Weights of a small audio embedding model: batches of 256, 78125 training examples.
Rows from block 2 of a small audio embedding model, named by matrix and row number. Rows with one number belong to one neuron. Each number is 50 + 10 x the weight over its row's rms, rounded and kept within 0 to 99. All counts start at 0. After the name is the row's rms in percent of the matrix's.
After each neuron's rows are labels from the 100 clips, of 14848, where the neuron reaches its highest value: "lies over" is the class under the peak. Only what is clearly more common there than usual is listed. The data: single English command words and digits, spoken by a formant synthesiser in many voices.
# fc1: MLP up (model.blocks.2.mlp.fc1.weight, 1152x384), inputs 315-349
# fc2: MLP down (model.blocks.2.mlp.fc2.weight, 384x1152, transposed), outputs 315-349

fc1.326 114:52 60 36 43 50 44 55 62 52 56 53 60 60 48 42 46 47 34 46 39 58 44 43 52 55 39 43 58 32 52 65 56 70 30 56
fc2.326 118:54 51 70 49 38 67 36 37 44 46 49 43 29 53 62 59 47 58 55 47 37 56 50 52 40 80 53 47 48 33 54 53 52 74 35
lies over: /ɛ/

fc1.71 114:42 48 54 46 55 59 48 72 68 58 57 35 37 41 49 37 38 47 45 65 51 42 36 37 37 65 56 45 50 55 42 55 39 57 28
fc2.71 101:50 58 46 41 45 40 57 40 49 55 46 43 55 65 54 38 58 55 47 49 35 60 60 57 49 35 34 58 50 45 51 61 62 38 49
lies over: /n/; /v/

fc1.10 094:42 65 47 45 59 47 43 62 42 37 56 57 52 71 54 56 64 67 52 48 52 52 45 68 43 40 50 55 67 57 32 48 43 45 42
fc2.10 091:45 40 64 56 61 63 47 66 58 59 43 37 47 42 52 45 53 42 45 64 33 36 55 52 53 63 58 50 40 48 49 49 45 61 52
lies over: /oʊ/

fc1.602 095:36 53 47 68 44 59 52 21 41 44 58 43 56 45 47 35 65 34 46 68 37 60 49 58 46 70 57 50 29 62 50 45 46 35 45
fc2.602 095:42 52 60 48 64 33 51 64 58 69 47 36 34 47 62 51 44 62 66 38 52 58 40 61 57 38 46 41 50 42 66 53 55 55 51
lies over: /ɝ/

fc1.707 092:60 36 62 36 56 30 56 54 39 52 67 41 53 51 59 48 53 48 57 40 54 66 57 41 48 57 42 45 34 66 57 52 42 39 63
fc2.707 103:31 57 44 53 78 46 61 56 43 37 33 51 61 62 20 38 54 48 50 67 46 70 53 47 49 38 62 52 38 60 54 49 45 45 61
lies over: /n/

fc1.575 091:64 55 38 45 55 54 36 52 33 65 63 37 53 40 44 49 57 54 48 37 52 37 54 21 49 46 58 47 61 49 64 48 53 47 29
fc2.575 092:48 41 44 47 46 52 58 46 58 31 53 48 43 64 60 34 57 54 67 66 28 61 51 53 51 45 51 40 43 80 37 47 48 30 74
lies over: /aʊ/

fc1.245 120:59 38 59 38 30 53 59 61 41 57 50 46 43 57 46 56 39 57 63 60 63 58 71 46 42 35 47 49 50 35 66 57 46 51 48
fc2.245 121:56 62 51 64 65 52 35 44 53 36 49 53 52 47 53 32 55 41 46 61 45 51 48 57 53 44 52 37 61 59 39 31 52 60 47
lies over: /ɛ/

fc1.65 045:71 34 47 39 53 50 44 36 44 30 34 56 40 27 48 55 43 59 41 51 67 57 52 52 59 57 57 38 56 44 56 39 59 49 58
fc2.65 043:71 64 58 25 44 56 51 47 37 60 59 46 64 62 53 47 48 39 45 65 42 34 58 69 51 51 64 72 36 60 44 49 65 59 35
lies over: /z/

fc1.572 131:40 47 47 46 46 47 54 48 47 61 44 38 56 47 37 45 57 49 42 50 61 43 38 46 49 43 52 31 49 50 55 58 45 69 56
fc2.572 127:55 62 41 46 47 52 51 54 79 41 56 61 51 56 66 41 50 56 41 59 58 35 52 52 51 33 63 56 49 46 48 83 58 59 52
lies over: /l/; /n/

fc1.692 075:48 54 74 39 56 64 39 58 44 67 60 44 51 44 43 53 48 43 42 38 39 43 35 36 54 40 35 56 54 43 64 56 50 34 39
fc2.692 074:36 48 33 56 41 55 53 52 45 56 59 44 51 61 41 50 58 40 49 51 47 57 65 57 41 52 54 46 52 47 58 39 47 55 32
lies over: /ɑ/

fc1.638 087:44 52 50 49 50 30 43 58 55 58 54 46 48 45 39 56 55 49 40 53 27 52 54 50 54 51 48 37 53 51 48 71 51 52 48
fc2.638 083:57 51 70 53 47 62 60 58 44 42 56 53 49 58 47 56 65 38 44 58 46 34 49 60 54 33 40 64 47 45 57 41 54 40 59
lies over: /aʊ/; /d/

fc1.529 118:43 40 53 43 50 55 47 43 54 52 51 54 44 48 49 55 33 61 45 56 55 55 59 51 37 61 52 54 43 45 48 47 54 42 50
fc2.529 113:53 46 48 68 48 51 51 52 36 61 26 55 61 66 46 49 54 51 38 47 63 44 16 59 60 57 67 40 55 57 65 58 54 38 52
lies over: /ɝ/; /ə/

fc1.643 120:35 49 30 53 46 52 62 52 37 43 52 49 52 48 43 42 36 40 42 39 38 54 51 52 38 50 45 38 55 41 62 29 64 54 62
fc2.643 114:54 54 37 55 52 44 53 55 73 41 53 41 56 44 39 40 45 61 45 36 63 36 61 49 52 60 57 65 60 53 52 60 40 41 60
lies over: /s/

fc1.369 114:64 57 47 47 43 47 52 50 62 46 37 61 44 54 46 59 41 56 61 46 66 57 48 31 43 39 57 58 61 45 67 53 57 55 43
fc2.369 115:40 51 56 66 51 68 45 49 34 56 53 53 44 62 50 37 46 47 50 58 32 46 49 55 39 45 71 40 59 73 61 44 44 57 35
lies over: /ɛ/; /eɪ/

fc1.625 077:37 49 58 26 66 38 45 27 52 51 35 44 53 44 63 53 55 49 43 33 34 22 56 56 60 67 54 51 44 60 60 56 40 43 35
fc2.625 075:69 54 62 40 50 59 50 57 49 53 54 52 53 46 62 44 76 43 37 48 67 45 38 60 45 27 55 53 54 42 71 43 61 53 49
lies over: /p/

fc1.747 099:52 56 51 46 52 53 39 55 57 42 61 44 41 39 50 49 54 61 64 47 46 57 54 74 58 51 45 53 36 31 62 49 50 54 50
fc2.747 097:45 51 50 63 56 49 57 42 37 48 51 61 65 55 51 40 59 46 46 57 49 33 54 40 60 60 28 46 39 45 26 49 36 38 44
lies over: /t/

fc1.63 095:46 58 51 44 56 55 64 53 65 55 52 52 52 62 49 43 51 52 39 40 51 40 54 61 52 56 65 31 51 38 60 54 49 64 57
fc2.63 100:43 42 46 39 52 73 54 43 59 42 53 39 57 48 39 53 22 48 41 64 61 51 62 58 57 43 37 70 51 53 49 52 60 43 51
lies over: /oʊ/

fc1.198 104:36 34 52 44 42 40 55 49 49 66 59 45 42 50 52 41 23 56 36 49 44 56 49 65 46 55 30 49 40 20 50 54 69 58 59
fc2.198 106:51 50 60 34 50 61 72 66 60 42 57 43 62 60 43 53 65 35 45 45 54 48 52 37 60 58 69 43 66 68 40 54 45 59 51
lies over: /ɑ/

fc1.562 099:58 40 48 39 78 49 49 50 55 67 61 33 50 28 48 51 40 33 40 45 47 67 31 52 39 50 59 54 37 47 70 50 45 49 68
fc2.562 099:64 59 50 56 45 87 58 60 48 38 63 56 48 54 48 60 41 57 67 50 29 62 67 54 37 48 53 42 69 60 49 46 70 49 31
lies over: /ɑ/; /ɹ/

fc1.621 104:40 60 58 44 35 49 33 57 60 27 74 61 55 63 34 63 54 52 54 56 38 57 35 40 61 50 67 55 63 56 50 45 44 63 38
fc2.621 100:44 41 59 58 48 56 48 54 48 73 44 71 61 56 67 58 33 60 45 38 48 56 63 55 54 46 54 50 29 68 30 48 51 28 65
lies over: /p/

fc1.41 096:59 44 43 62 53 43 45 47 39 48 40 57 41 56 40 59 56 69 47 51 57 49 56 62 34 50 49 58 55 43 43 54 56 56 54
fc2.41 093:61 33 49 42 47 34 58 52 57 46 51 59 37 50 29 41 43 51 51 57 56 64 36 66 43 29 51 38 40 37 42 61 44 59 54
lies over: /w/; /l/

fc1.227 069:54 59 59 56 55 51 50 28 57 55 54 82 52 53 60 50 38 51 59 51 42 40 52 55 32 61 53 39 52 65 45 74 51 49 48
fc2.227 068:61 60 49 58 64 56 33 56 29 64 35 42 54 37 44 57 60 48 48 51 49 59 37 36 73 57 38 52 43 42 60 66 54 48 47
lies over: /ɑ/

fc1.126 092:45 59 58 42 70 47 59 47 48 36 57 75 68 54 78 41 43 60 45 64 44 51 49 54 38 60 50 48 64 35 50 44 39 43 42
fc2.126 093:60 39 35 30 61 40 70 50 38 62 45 57 24 36 46 54 48 37 36 44 62 62 53 43 54 45 63 43 38 45 54 48 33 44 55
lies over: /w/

fc1.368 050:51 54 48 43 42 39 67 48 54 53 31 46 44 46 57 46 73 42 54 49 53 49 47 35 72 48 39 44 41 47 40 32 59 48 40
fc2.368 049:52 56 51 75 49 45 43 66 60 63 55 49 54 53 56 57 35 79 50 35 47 48 37 66 32 60 52 55 53 48 35 39 51 56 65
lies over: /f/

fc1.304 103:47 50 62 50 52 58 29 47 53 49 59 67 63 59 41 47 47 62 45 60 46 39 56 33 58 52 50 44 44 44 64 32 63 64 46
fc2.304 105:67 52 46 48 31 33 48 60 53 37 65 32 46 56 66 46 61 50 49 47 37 50 44 59 43 42 54 48 42 44 68 66 54 45 47
lies over: /ɛ/

fc1.464 062:46 56 63 31 47 43 65 54 58 51 30 47 54 53 48 58 42 52 57 47 46 47 31 50 58 44 58 60 61 53 53 57 50 35 55
fc2.464 059:49 51 53 68 63 53 50 84 54 28 38 54 37 39 56 41 59 63 50 52 53 51 60 41 41 60 41 35 54 46 47 25 41 48 46
lies over: /oʊ/

fc1.530 112:53 58 39 60 53 65 66 55 46 66 24 26 54 65 69 62 37 64 63 56 59 48 41 49 44 54 49 35 69 40 66 54 58 53 38
fc2.530 117:47 39 52 45 54 49 66 48 42 52 56 44 33 47 51 40 49 61 42 49 55 43 37 47 53 48 51 51 61 39 40 28 62 38 51
lies over: /ɝ/

fc1.403 113:46 56 40 52 56 44 44 49 46 55 47 57 47 43 27 27 53 66 50 61 66 35 57 52 62 53 44 43 39 70 57 50 42 47 51
fc2.403 128:57 62 46 64 40 32 61 61 30 64 44 54 50 52 44 56 57 47 41 55 45 47 67 48 54 59 32 57 41 54 35 43 57 61 52
lies over: /oʊ/

fc1.68 100:56 54 38 42 50 38 55 49 59 50 53 56 47 28 60 57 50 64 56 53 50 53 51 46 46 52 55 43 52 33 45 62 48 60 26
fc2.68 105:43 50 53 41 55 51 62 55 56 27 46 58 35 62 53 61 37 41 56 42 34 52 53 46 59 34 39 49 56 48 44 47 34 48 56
lies over: /w/

fc1.626 108:46 56 50 41 43 56 54 43 23 59 50 52 51 58 44 50 41 62 49 20 62 57 45 44 52 52 52 45 49 20 53 58 58 46 54
fc2.626 102:62 49 54 77 51 54 57 78 77 46 61 49 50 27 41 51 54 56 44 55 47 48 61 48 40 62 53 57 41 64 40 53 39 66 55
lies over: /w/

fc1.274 112:44 46 52 39 55 62 47 62 52 48 33 57 55 42 42 42 55 53 68 74 59 50 36 41 69 68 43 47 50 58 65 57 54 51 51
fc2.274 109:66 56 44 55 45 54 42 52 41 65 45 48 39 46 44 39 35 50 70 41 29 62 57 52 44 59 47 52 34 44 59 50 51 24 40
lies over: /ɑ/

fc1.744 040:46 55 40 52 47 47 57 57 48 62 46 45 27 56 48 47 43 51 58 43 68 48 49 46 44 58 46 36 51 56 36 43 60 59 60
fc2.744 038:36 56 60 61 44 47 42 70 52 39 47 58 55 62 37 53 66 47 41 39 54 53 54 52 41 52 50 60 63 47 14 40 42 47 34
lies over: /aʊ/

fc1.193 092:52 51 35 51 57 46 43 53 54 50 58 35 49 75 55 35 51 57 37 48 55 36 43 53 42 56 43 26 46 45 48 54 32 46 38
fc2.193 096:51 56 64 37 62 44 41 49 49 51 42 45 40 37 38 60 49 49 73 48 51 53 48 53 51 37 56 65 55 27 58 40 54 39 51
lies over: /ʒ/

fc1.488 104:56 63 58 34 67 48 66 58 50 50 53 49 46 51 40 69 54 63 44 51 53 50 44 42 52 41 52 44 39 64 44 66 57 60 51
fc2.488 098:48 62 48 61 48 57 58 48 46 39 52 55 40 45 55 39 56 44 40 51 47 37 66 82 39 45 51 69 51 64 29 41 44 36 33
lies over: /t/

fc1.95 092:55 63 24 54 52 53 43 49 36 44 54 50 70 56 41 47 49 40 42 49 50 51 31 50 42 44 55 58 44 49 67 57 34 47 60
fc2.95 097:42 53 50 40 47 39 52 54 57 53 51 60 57 45 59 47 50 49 72 59 43 49 42 48 53 59 42 57 44 45 55 67 65 31 29
lies over: silence

fc1.0 082:39 54 35 50 44 63 54 36 65 54 41 74 44 40 68 44 56 52 40 59 64 53 59 36 49 60 52 56 55 34 45 46 44 71 40
fc2.0 082:49 57 43 58 54 49 61 47 57 48 29 39 62 44 57 43 55 38 54 40 46 45 39 62 48 34 55 33 57 58 55 53 47 42 46
lies over: /l/

fc1.619 104:59 53 51 50 35 30 51 44 45 48 66 40 29 33 53 49 45 60 62 60 61 50 35 43 51 49 35 42 49 65 39 46 47 53 42
fc2.619 110:42 39 41 71 44 61 26 49 40 50 54 43 75 60 46 43 46 38 46 43 42 60 64 65 67 48 55 57 37 52 47 46 56 54 50
lies over: /ɝ/

fc1.512 099:45 34 40 47 49 44 54 46 46 45 63 41 64 40 51 41 42 58 53 70 58 44 60 38 64 50 55 54 49 55 43 51 58 48 39
fc2.512 099:73 47 41 44 55 45 37 63 65 59 56 74 47 67 14 33 56 51 39 53 45 43 57 38 38 39 27 46 40 62 48 65 46 54 62
lies over: /n/

fc1.612 112:59 53 57 49 51 46 67 73 53 46 62 54 40 37 66 59 49 61 43 46 51 51 47 45 57 34 48 51 50 70 46 31 60 43 46
fc2.612 116:37 35 51 39 42 55 51 44 55 46 60 54 66 78 46 49 45 41 47 49 32 51 49 60 43 36 57 41 43 58 39 57 58 47 54
lies over: /ɑ/

fc1.634 082:52 51 41 51 54 52 60 36 68 60 52 48 37 44 46 50 35 53 57 53 73 53 52 45 58 46 36 39 67 41 43 55 56 62 60
fc2.634 085:53 66 50 62 63 45 46 51 33 49 58 52 40 59 50 55 51 57 60 39 45 55 39 58 26 53 61 59 47 50 63 50 32 39 43
lies over: /w/

fc1.576 105:53 61 43 42 57 58 58 54 46 60 43 57 50 47 59 66 59 53 44 43 59 47 60 44 46 51 45 49 45 60 58 30 46 38 46
fc2.576 106:58 45 28 56 57 53 45 45 44 45 52 51 22 49 37 41 30 46 57 69 48 53 45 50 48 48 35 58 59 26 48 47 55 51 35
lies over: /f/

fc1.737 095:64 52 29 37 35 34 57 60 49 47 38 40 55 57 57 60 43 41 36 43 37 49 38 35 38 24 53 65 60 58 46 67 46 65 40
fc2.737 087:49 54 64 63 50 50 68 45 60 62 59 66 75 54 28 63 49 59 58 59 56 35 38 44 38 56 56 37 45 40 57 46 61 50 49
lies over: /n/

fc1.373 090:64 48 52 54 50 42 64 57 45 65 55 39 40 56 40 54 33 49 42 53 47 49 59 69 61 40 48 55 40 44 45 69 54 39 54
fc2.373 094:47 55 52 47 68 49 67 56 54 52 59 62 48 62 39 62 73 36 46 57 49 57 66 60 45 54 53 58 55 71 55 38 42 49 71
lies over: /ɑ/

fc1.231 109:62 67 55 37 38 56 55 50 58 58 48 38 43 48 52 55 65 50 46 41 56 51 51 54 37 28 47 70 62 53 51 55 49 48 50
fc2.231 110:30 45 53 40 61 39 52 67 36 52 53 50 45 34 42 49 32 36 48 69 56 46 61 63 60 63 42 38 52 16 50 50 49 34 41
lies over: /ʒ/

fc1.179 092:44 48 44 49 48 70 52 49 49 55 53 56 57 57 38 51 39 32 55 68 61 54 43 39 57 41 54 49 59 61 48 59 43 54 55
fc2.179 091:39 55 47 55 51 49 61 53 44 62 56 42 40 58 67 41 67 55 34 77 44 44 50 28 62 43 57 56 64 47 59 53 62 52 54
lies over: /p/

fc1.247 120:50 41 52 57 59 43 54 65 55 47 65 56 51 48 58 35 40 60 43 57 53 54 48 53 48 70 51 42 49 47 50 50 67 55 64
fc2.247 115:45 47 31 30 52 56 36 45 50 52 34 45 50 32 35 52 51 53 49 41 44 37 58 55 47 35 58 52 31 35 45 40 68 41 53
lies over: /n/

fc1.450 113:64 40 42 63 30 49 39 43 31 50 65 56 63 70 35 46 53 43 44 42 53 54 44 49 65 57 58 72 41 54 57 44 67 33 55
fc2.450 114:67 27 45 57 60 50 37 66 57 44 56 56 47 43 47 49 38 58 41 52 64 75 54 44 55 51 71 54 58 37 50 55 62 53 51
lies over: /n/

fc1.710 095:43 50 34 35 56 38 56 45 64 58 68 43 48 62 48 69 62 53 56 63 47 54 40 55 49 72 58 52 48 51 57 46 59 52 50
fc2.710 092:59 63 40 59 42 65 57 61 56 39 36 59 57 38 79 46 60 49 54 78 63 43 57 69 51 38 58 38 49 41 50 47 54 63 51
lies over: /l/

fc1.478 084:60 39 36 50 51 52 33 42 41 65 52 63 35 36 57 56 48 55 66 61 52 41 58 44 26 66 56 48 56 52 45 59 56 55 69
fc2.478 085:38 53 49 51 45 44 48 54 51 67 56 57 64 66 46 64 66 49 37 37 52 49 37 62 60 54 53 61 48 42 48 28 52 40 55
lies over: /ɝ/

fc1.568 113:38 53 61 29 67 37 41 55 48 51 63 44 60 56 49 55 40 58 31 48 61 68 47 42 42 58 46 39 54 48 29 65 30 44 52
fc2.568 115:59 65 64 63 72 46 62 38 56 44 50 75 35 33 53 51 57 51 47 37 49 58 47 46 55 39 42 55 44 36 66 48 32 38 54
lies over: /w/

fc1.270 077:56 44 45 65 45 60 61 46 49 52 41 45 62 50 41 56 60 50 45 55 57 46 57 49 53 50 52 50 46 31 54 57 40 33 48
fc2.270 071:53 55 67 54 59 54 37 51 64 32 48 43 53 50 54 52 72 48 60 54 42 66 58 45 39 36 54 43 61 59 54 49 55 65 42
lies over: /l/

fc1.99 096:54 42 55 69 53 49 38 44 53 47 43 54 62 47 35 44 51 53 60 70 61 31 49 57 40 47 51 50 47 58 67 46 58 59 41
fc2.99 098:51 41 45 24 47 57 42 43 54 53 51 47 51 34 42 48 28 31 50 56 50 59 36 53 60 45 36 55 61 46 38 69 65 39 51
lies over: silence

fc1.590 088:67 46 52 56 47 62 49 36 56 53 27 40 36 36 29 59 48 52 44 40 48 66 44 56 44 30 62 55 46 23 55 41 44 47 47
fc2.590 086:44 73 36 48 46 37 69 53 69 59 47 45 62 56 68 41 55 45 58 46 54 51 47 68 74 43 31 56 56 61 40 37 51 62 48
lies over: /f/

fc1.570 067:52 48 50 54 58 67 39 55 34 56 66 58 56 62 59 51 36 63 51 42 54 49 45 52 61 66 66 49 55 43 53 60 46 43 49
fc2.570 070:65 47 39 63 57 62 44 64 41 52 37 51 66 42 49 66 44 44 65 47 53 63 55 47 52 67 48 48 46 79 46 43 49 47 42
lies over: /f/

fc1.51 084:45 70 41 51 72 33 48 67 64 41 55 43 49 41 61 78 38 55 50 60 60 67 50 47 30 67 45 53 54 31 43 68 42 45 49
fc2.51 081:43 54 54 59 56 45 56 58 60 51 42 60 46 50 31 46 41 54 59 47 47 56 51 54 56 66 49 44 49 54 49 46 48 47 60
lies over: /w/; /oʊ/

fc1.91 095:61 67 50 53 43 46 56 41 50 28 46 59 54 48 67 57 46 46 61 61 65 43 61 42 49 58 50 46 45 52 23 61 62 55 49
fc2.91 098:51 60 56 74 22 28 48 37 57 49 56 54 58 33 55 62 36 43 68 59 53 43 50 51 47 42 55 64 56 51 33 48 42 59 54
lies over: /oʊ/

fc1.67 105:53 58 64 52 56 54 51 50 53 57 37 44 61 51 66 37 61 33 53 53 57 52 39 51 51 60 27 63 36 71 46 58 54 54 54
fc2.67 106:59 53 47 47 57 51 48 48 61 49 41 69 50 48 54 41 51 66 56 49 38 57 52 57 66 64 63 48 45 43 35 46 50 46 39
lies over: silence

fc1.8 064:55 43 35 52 47 50 48 72 58 47 67 46 52 51 52 61 37 45 56 50 54 35 41 43 78 50 46 67 47 36 55 54 52 49 49
fc2.8 064:49 63 65 54 57 50 34 55 62 52 63 55 46 54 38 45 53 46 34 67 52 53 62 37 39 41 42 45 37 55 42 42 54 47 42
lies over: /p/

fc1.377 103:48 40 53 36 40 61 37 39 47 51 55 41 58 73 50 74 64 39 50 62 59 59 46 45 60 57 65 15 52 36 37 40 52 55 27
fc2.377 104:65 60 52 54 56 50 75 41 53 47 59 70 65 44 57 54 51 56 67 55 43 55 31 51 65 38 32 54 62 65 39 57 59 48 54
lies over: /l/

fc1.465 081:54 42 39 58 44 51 52 54 54 58 43 52 45 41 63 48 55 38 49 56 44 58 54 63 65 50 43 59 55 49 48 46 47 65 44
fc2.465 084:59 51 47 45 47 36 57 59 41 41 59 60 53 63 70 53 70 58 33 59 67 50 64 52 40 44 61 48 33 75 49 37 30 36 59
lies over: /ɝ/

fc1.471 143:32 59 51 53 31 51 46 42 34 48 44 55 44 61 43 58 34 28 48 42 41 57 48 61 56 52 48 84 52 69 41 63 40 33 53
fc2.471 142:51 56 46 29 50 47 34 60 59 51 52 48 42 50 40 38 48 50 46 66 49 33 62 51 55 57 74 56 40 52 38 46 44 51 52
lies over: /p/; /k/

fc1.131 108:29 46 52 56 53 54 51 55 58 54 64 55 45 47 51 44 41 72 41 49 55 52 44 38 51 34 49 60 48 42 55 51 59 41 45
fc2.131 109:49 55 47 50 47 42 43 68 46 32 53 36 28 34 52 69 45 65 53 48 49 39 47 53 47 53 49 41 60 52 31 38 58 36 44
lies over: /oʊ/

fc1.342 107:41 47 52 44 34 57 55 49 41 55 47 66 61 60 55 46 59 44 51 68 44 43 52 51 58 52 51 49 41 63 37 50 53 48 61
fc2.342 103:59 39 45 56 70 48 51 40 35 54 48 41 49 40 66 47 55 53 46 32 54 54 57 53 65 48 46 50 59 40 51 56 65 36 47
lies over: /z/

fc1.66 127:56 57 62 56 48 42 39 47 55 43 47 40 30 29 45 62 57 62 54 49 42 58 42 51 50 59 43 39 65 51 76 46 61 59 67
fc2.66 127:52 49 44 49 61 52 52 50 47 39 59 34 42 69 54 32 37 47 39 51 58 50 59 45 56 39 54 66 46 48 43 41 48 61 42
lies over: /ɛ/

fc1.542 113:58 63 49 44 48 29 41 44 41 54 34 44 65 46 56 53 37 46 51 62 49 56 59 36 54 49 54 53 59 38 54 44 49 44 35
fc2.542 110:53 52 35 65 69 60 62 57 59 52 59 73 50 49 42 65 50 42 44 67 54 34 57 51 57 27 52 48 73 45 42 43 53 48 62
lies over: /eɪ/

fc1.617 108:41 41 59 53 46 30 52 42 71 59 43 59 53 71 47 60 48 65 40 70 50 48 46 31 42 52 50 41 51 36 49 41 42 53 71
fc2.617 115:39 62 66 48 70 43 62 38 49 47 68 43 58 51 41 46 44 47 66 40 55 60 48 47 41 54 53 43 49 44 41 61 52 35 56
lies over: /l/

fc1.62 111:39 57 59 36 41 49 69 53 60 51 55 73 36 40 40 53 42 51 47 55 50 49 58 35 54 35 34 41 60 39 30 60 41 43 63
fc2.62 127:46 55 43 52 57 43 63 44 50 51 53 63 43 59 61 56 35 54 58 60 53 54 56 58 45 55 64 39 43 44 48 40 32 48 54
lies over: /oʊ/

fc1.740 072:52 59 39 47 57 48 46 56 54 39 46 43 60 67 48 34 67 51 58 53 50 49 33 38 42 53 48 47 47 56 55 52 47 54 41
fc2.740 071:41 32 68 35 47 58 43 54 60 56 52 50 34 37 62 68 29 48 51 50 55 51 55 39 51 29 54 37 65 57 45 56 41 47 49
lies over: /ɛ/

fc1.59 079:50 48 75 51 46 58 47 41 53 39 41 46 56 65 50 56 36 61 40 45 41 45 39 60 54 72 45 68 48 48 50 36 31 58 58
fc2.59 080:71 62 61 34 41 40 56 53 50 47 37 55 54 61 76 42 48 37 50 53 65 56 58 60 67 55 54 43 31 42 46 51 56 40 57
lies over: /p/; /t/

fc1.670 111:49 42 57 59 61 48 20 58 37 32 45 48 30 53 47 46 45 41 42 53 49 59 39 57 41 60 48 43 53 53 58 49 46 63 60
fc2.670 116:60 58 50 50 58 42 53 73 54 40 49 66 64 63 26 44 58 48 46 40 50 67 63 53 53 60 56 66 54 69 61 48 58 34 51
lies over: /aʊ/; /aɪ/

fc1.354 118:46 57 65 49 61 47 65 58 53 37 69 51 44 60 45 35 46 42 52 41 52 52 49 32 40 37 42 46 49 61 59 55 61 22 43
fc2.354 121:56 54 56 54 58 55 42 65 54 49 79 49 50 42 71 54 47 54 38 47 36 51 50 51 53 54 43 32 61 51 69 46 51 69 33
lies over: /eɪ/; /ɪ/

fc1.278 065:46 40 59 48 41 35 49 58 57 67 46 46 38 60 42 44 54 60 32 66 52 22 53 43 62 42 49 43 47 42 38 41 44 41 67
fc2.278 058:42 52 60 57 47 50 51 57 36 17 45 52 38 55 19 48 61 57 51 64 44 68 60 39 51 48 54 45 49 36 66 57 36 40 44
lies over: /s/